{
  "encoder_arch": "conformer",
  "model": "contrastive audio-text model",
  "dataset": "melodies that start on their tonic, played by one synthesised instrument",
  "train_examples": 26041,
  "gain_aug_db": 10,
  "time_shift_ms": 50,
  "n_mels": 40,
  "hop_length": 160,
  "input": "log_mel",
  "spec_augment": false,
  "win_length": 512,
  "tokenizer": "word",
  "vocab_size": 59,
  "loss": "softmax",
  "embed_dim": 128,
  "encoder_norm": "rmsnorm",
  "encoder_activation": "gelu",
  "encoder_mlp_ratio": 2,
  "encoder_head_dim": 64,
  "encoder_fused_qkv": true,
  "encoder_qk_norm": true,
  "encoder_layer_scale_init": 0.1,
  "encoder_inner_norm": false,
  "encoder_moe": "soft",
  "encoder_num_experts": 4,
  "encoder_moe_every": 2,
  "encoder_expert_mlp_ratio": 0.25,
  "encoder_slots_per_expert": 1,
  "encoder_shared_expert": false,
  "encoder_subsampling": 4,
  "encoder_layers": 12,
  "encoder_width": 256,
  "encoder_positions": "learned",
  "encoder_kernel_size": 15,
  "text_encoder_causal": true,
  "text_encoder_width": 192,
  "text_encoder_layers": 8,
  "text_encoder_norm": "layernorm",
  "text_encoder_norm_position": "pre",
  "text_encoder_activation": "quick_gelu",
  "text_encoder_mlp_ratio": 2,
  "text_encoder_head_dim": 16,
  "text_encoder_fused_qkv": false,
  "text_encoder_bias": "all",
  "text_encoder_qk_norm": false,
  "text_encoder_parallel_block": false,
  "text_encoder_inner_norm": false,
  "text_encoder_kv_group_size": 2,
  "text_encoder_positions": "learned",
  "residual_init": "none",
  "optimizer": "soap",
  "beta2": 0.99,
  "lr": 0.0013,
  "beta1": 0.95,
  "shampoo_beta": 0.95,
  "eps": 1e-08,
  "precondition_frequency": 20,
  "max_precond_dim": 1024,
  "one_sided": false,
  "adamw_lr_other_params": 0.0023,
  "grad_clip": 0.5,
  "steps": 7100,
  "batch_size": 256,
  "epochs": 69.8,
  "lr_schedule": "linear",
  "final_lr_fraction": 0,
  "warmup_steps": 350,
  "weight_decay": 0.0,
  "adamw_weight_decay_other_params": 0.05
}
Rows from block 3 of the audio encoder of a small contrastive audio-text model, named by matrix and row number. Rows with one number belong to one neuron. Each number is 128 + 24 x the weight over its row's rms, rounded and kept within 0 to 255. All counts start at 0. Numbers have three digits each.
After each neuron's rows are labels from the 100 clips, of 14848, where the neuron reaches its highest value: "peak on" is the class under the peak. Only what is clearly more common there than usual is listed. The data: melodies that start on their tonic, played by one synthesised instrument. In brackets: how many of the 100.
# fc1: first MLP up (encoder.blocks.3.ff1.fc1.weight, 512x256), inputs 172-255
# fc2: first MLP down (encoder.blocks.3.ff1.fc2.weight, 256x512, transposed), outputs 172-255

fc1.323:128137135141091128138139141109124131098107126160140152121121128134130106165122115132105136092194082119118116138094139134162097121145127137136136083126093146086091120125141107127145101119141141078092142107071132108158135111146124119145130121107108106101
fc2.323:164155117113146121101164172101088141074129153094111102108087135135113131120159119080144082142120106157124120150139121128161094155146160139118150152146142078108080129160150166127102133122147071157160107133138159124172133151152155135179117125073108160143
peak on: G3 (35)

fc1.173:124149151129100173164111139140115146134080143149104158128098097107115111113089106137146143086137141181158166111126128121167115161127091163161176137123133120104150121111091112115120130137120121149136115112110107123108123115111135134144107167103177144092
fc2.173:077107133124152142131129108185101145081109154107093126131115141152158145142094147158135149135142088111161103144146174156154083126118102104151135155140118133145165109107148123107165133127125117101100133124112134144142142144100086105137100113136128148122
peak on: E6 (50); D#6 (26)

fc1.247:148110109174141115120098140109142174138137114099118126151097101168079145105110090167144111126192170152090149121160156109117155107168152148122159143143113106135120146111122133118121119128125118102105122137122112149092103144112083127145151122131111143119
fc2.247:115129106121130164134148123147116071179115115132122118068149114132136120103145081082115153128136078115138119137091159179140129133115085092148118108185138089122146066119113162117159190123137148136124120135126129122066169117173125151131156149131095137165
peak on: E6 (70)

fc1.400:132140124138119144127139107121137203136098102124129151107133161133146114120134075120101143108127161159098162130126116129124091116117116166094133095138102112115161087116114100134161145147115091144151114141112165140082115130127112127114129148091133141164
fc2.400:136204156119137136116150084169155144108122082126130148165099121137103103138151120125132185088122160146186164095124117120135124149091130165112116133096139154107130141158102130112147123165123152136147103140145107128103102110142097146136132146148129140088
peak on: no note (100)

fc1.458:138158102097120170064105102180151095077151138119122154090121177124146171149100053106087129103103127103069140150085148092145160142142118170137097093139144124121131089095128096090151129135138138168107116151159171152135120115120142125135157127129105150152
fc2.458:137123108109112115129120136129158170102141130141127120186114120086120114150156112126150123128147146131137155091138124115107147155125151147115142109163111165107160124132116093141149145143133150162148105146117157128107168152140128087065097119170124162095
peak on: D3 (38); D#3 (36)

fc1.258:119146139151144128102085083129127193130088123137154127111135142104102132148122130143120135112135139172172134120116110113137125120152097179104148146154110116162085113127154137130130123124131092121087178071156105158107104112109151125102137104071142148102
fc2.258:097157160091128111150145115187134166100127141147099127082136116143133100124159141108162108134156111111105103145115093118146115080096150149134114136091088144104133155110181146129143126148098143123157131140087179134103157154149127169097109170101097142129
peak on: no note (100)

fc1.392:126111097135142130127127100136109108104178175100157126146116136121147129127117122118081170158167100117081145125138110137164108134142138132087162137144117129111125150106134107123147123101086115116095105129127130120145130144110112104117138101122139135103
fc2.392:141135139145136119131150113123134140117098107114152113112122120162129188140133098108136077161118115148113152128161127100098145136117126112130096153130168141157051129101141152116133123134105174127113126115184115138093147127152153171155121126110139112130
peak on: D3 (77)

fc1.422:100135155139129176094173074124103152131126145141114145152092121057126105123138122130121154123125111130176149134156130119115099141132138112133109108117082080119083163132129124140097139130135114146142163117128096154144077122132135135146136149144113120118
fc2.422:092177134082128119137085141127145147124101124131124148107151165136162169152158152154108142117125165104106147160100157109146148134117133162116090137134139125117160128109130119099163117125131149123092156116145146133110147116156130132098123114142129159149
peak on: no note (80)

fc1.485:134124151126144135166103123183141118140127108136167171154151139161112139109100124120088079108095150100132116178124104096074111134103137139148135113087163165089115155145103128156102073157079143099121108134139142113115094113081127132165147144119142173118
fc2.485:112098147153103159128138105090134162111138177134144142102138114107165120096154140091139107138130152151123110150102115074113119111107113096127168158114111121101108107158119096080136084114142171122106165166152152110130135137092136116134116126107160117102
peak on: D3 (36); C#5 (25)

fc1.220:117137091184118107123118196150144108171093129100099160109132110118123121123165099121141101118129136134136123156166160087140175136159125094124143100117136164129114166108104152133144130110119158139069110100131146134126136185122096122132132189100093137117
fc2.220:138151142146124132128084150157068118094151143145140136142094119109156134142133124094141145134131107134092121127148111102132176162140094108129131092127152116105125108086131118140129141109144135126135138132133155125120166153088112130110145196092101136152
peak on: D6 (80)

fc1.137:142091102142134128108120133106112124150128112119161128136132086125117133129145128100155112122124109108141115113142113149169193159159149148144140147126103133141100160113136151111159144118116128117131133126114142111126155127098114138152087097124094097118
fc2.137:135152131119132152132112159129144128125128107119126156127137116155107176137106151164081144149133142140158106132138121114133115108157126149135166150136138137142155072131111120134084125142156139128087127121116121120127086099135057115112143137103097120147
peak on: E6 (67)

fc1.150:159167116168141133094129116135093108131103126117153132139153118097166118127113109151126118137090116121126131101158098093084147111187154113127134132126126140168158132092108100119133126144108138115132121157107130151089190113108152110147120147109097117143
fc2.150:130126125123117118155066144085145133087121094114150086131139117128158156151127152113157127132131122111091125145124102112128125113094136113105161133130170123152111153098147161167144113148138112104114144133132142143136099103106099133152096085049117107097
peak on: D6 (62)

fc1.469:146156104061115084103133120073153136106143099150159160153119171133136086096120112132099123159071145128099173117164131126143130132161161091096093176115112108115130148119084118117107146108151115119115133145116109154078107152098117133150115146105143080122
fc2.469:134127116144107118140134156128194163156127167099129135148128140128145128145148144135148151096157145107125109108122144103129152166092111151130081091139135134144136158092137089095129179111092078132155106152095128129188124163169155151139096103153101153112
peak on: no note (75)

fc1.189:099155135115160134130134181122100133127096108096109125135129091092130146125175135111088140166159120143134110148130121157115130139132107134123164127154082108139104154110101158134088121150105134116114109148072082144104145098110100149103144122131095065155
fc2.189:122138136141099134130114110081139151107134158128142071108110124145159124160133124157120077104128094111143143069150111100136114121131125121095114116153181110154088094173110151150166141158120118156163180080125102095144138157136141123144105135144102157097
peak on: no note (60)

fc1.43:117114135129137110101145178135115149109139119100087141149124104119124144115115133133117138099171125136064132121129175099087137151145061146121104117106169123117128167135099145112147124102110120163125088138178146188161129080146134119171118094129085122078
fc2.43:164126124125099152134119159119139128123141120143101126133128122151123085146146150120103129141161121101066122157123129132137122136135147143128091082164132127168110109121134158115100154084102110114098106125062147117169149081148178131143123122142154153186
peak on: G3 (45)

fc1.162:129150154134107148155131128139127171116111126150126106153129148140149111154131192160145101183117123101123117113104124097100128110105094087112136121122157097121121155137141142135063091135107080139097145112099149136155150115104154081110144117118108084120
fc2.162:116160116110164159128092119115129147151147108059131099127134113172136107089127146118104103124146081142122167122111105116127107142171141148120139119128124136138177108141089112110117130105146133106132138186117073155100120135122123152126161124142173143157
peak on: G3 (43); D4 (25)

fc1.259:158113148150075101128140164128146144148083096078088133073121103112133142120110100111142121106108106144159113154103094129122159126142141128101128093127105134130127142119116129116111132118151171127132123093162113091133117158117146118100120147089165102171
fc2.259:112115129136109127096134092106094120139138101154086143088162145110126134085115129104126134142157122042147144147125098126121097120132161139137158183109097097084135110107143133141092120137127119098158123154135137137126183119118091134108117154130119167102
peak on: D6 (65)

fc1.191:126124149087117110111130129143140089136128119151133125142175152132119123114129111157121143127136141129121108153155130147154097110161137149154173129129108122122124146107108108093097143102152130107111165069140134137152130142132158128115160116127144118115
fc2.191:133131118174135143105100120088110154103119173112135122110164119154129145143159117122150099167091193151097153096139105119131094143111093107115118099147186111134145084099133121110163141105124153112128110112139101130099157166122156174120123157142149120118
peak on: D3 (55)

fc1.81:114125116086132155185120108120134136123130077148132105116129148192138122119129136188141127139127131131127135136148143132134138105153154104115118151137158099125124150138138132123082124109117091132109112106147096121144164146106112127109117111138105133152
fc2.81:148155177108131139130141123121105137127103180115149106126135110149129177108117085163155135146147136113120134151110115147132118139117130144140113151113145135117166124205109130126091142132135094140148111156102130110201122102149105150153111112171153109134
peak on: G3 (85)

fc1.52:114141109084118137129087139095130169106101096129108146130161148133122131111180118119126114093133146124140137153104110110117106157118160159132160114106118113129166144143114118164181100079109128141173108116115176104133118111115131141131121133164114151115
fc2.52:128112139131167119134157110103089115134183096073151150111133149128161102126108099133157165141114136142102185126163135150128134152135105127147050108107125110080123154119147094099124147130140136100117159141098119074118156131117091141146109129145147123119
peak on: no note (74)

fc1.394:138132122106113103135113137123109113078109119124170110105117106125124140173134109140131124089180101093106147127143132119154107143169124158132084163162170119140133088150134165147100091108133129138156073162143124149139131127214146133085111121136080098067
fc2.394:120136131084124127122147136124167155134145167131157124127148112153122138120094157120166144161148197124102142120145137143139099187106117109134152135138089136089108087135094145113122113129151101139117102103113081071170119108134120165130156097140131152123
peak on: G3 (67)

fc1.359:125126128124108163107132127125108142109143133150118178120135149125116120146131103165141166165168118126173137137088116086146143119126130105172178140125112115150117115119120104153171165160107122106094130150103140105111105114091165132104149074132110115149
fc2.359:163127086146106128139113101144118090126129143110104126174143146117133185113124131126103123104134122133146136149136110156126133155101151107131114158086143163165126167160136155077099135122126130122131117095176144103117114101141110149138164127125140140129
peak on: E6 (52)

fc1.404:172136098094127120135135127122134135091108131105145110112096146140176143156126123140111185144133086146095151105142117132111114158137127127153135133126150130137120117150134110114142155091120090188083146139148133095104137124145150092058130163109124195101
fc2.404:110136148100088163130113125133049119109155115156095144134134114117088169107122134110117060154116118171106152132116140098099121082183138136137131124125128115132116152142132134125130170118113177122159161122103086128098121118162100139113133135132154089112
peak on: D3 (61)

fc1.154:127109077104126115146080148115096207146097107134096103099122094155141113128132131147111120143137127112186119166136128106170159123143084114107085117136135090108102106111085091131110088176103138152099159159134119125122108151121108096124090158129093123078
fc2.154:105142177127134145102124114094137144128124119141153156142117098061155154137145123121135157127125077125113149140105190079122168137085131101117148127109103120135108170147126155116135183119139116160125151122142138107107092128119118128119124129115139143162
peak on: no note (65)

fc1.56:131102157127121114120115124133088128161147099148119167095059116139131093146113108146097128212148099141159113157178158131114126118137163130152121119094158154136086120149119142126084138158125097143139119118097109113128141144153132145117108159138145124069
fc2.56:141152134087118161105080088144135109125138103089124096130123125108105131121116122099092083155139142138169139113095115128136145150122171088165149094182130129121096116175151111133123120139129161111090163153161097114122134136097121159141114125136154126110
peak on: D3 (56)

fc1.297:091116155108106123124110187121109149102116108154148134100143146093129141102117117132168110134101160136112128114155100115139176107135094119117113142120107118121078114132118080124101114149135149136141173113103130058088174169124158093109104207091098137154
fc2.297:087136165137144134111143197177166129166139126161123144130132132173157154107120105121144138109110142057127150130170133114135136122139132143117103114137153139137133131125129131118124162092138143115138130138115124119110159146110135150162104155108139116137
peak on: D6 (70)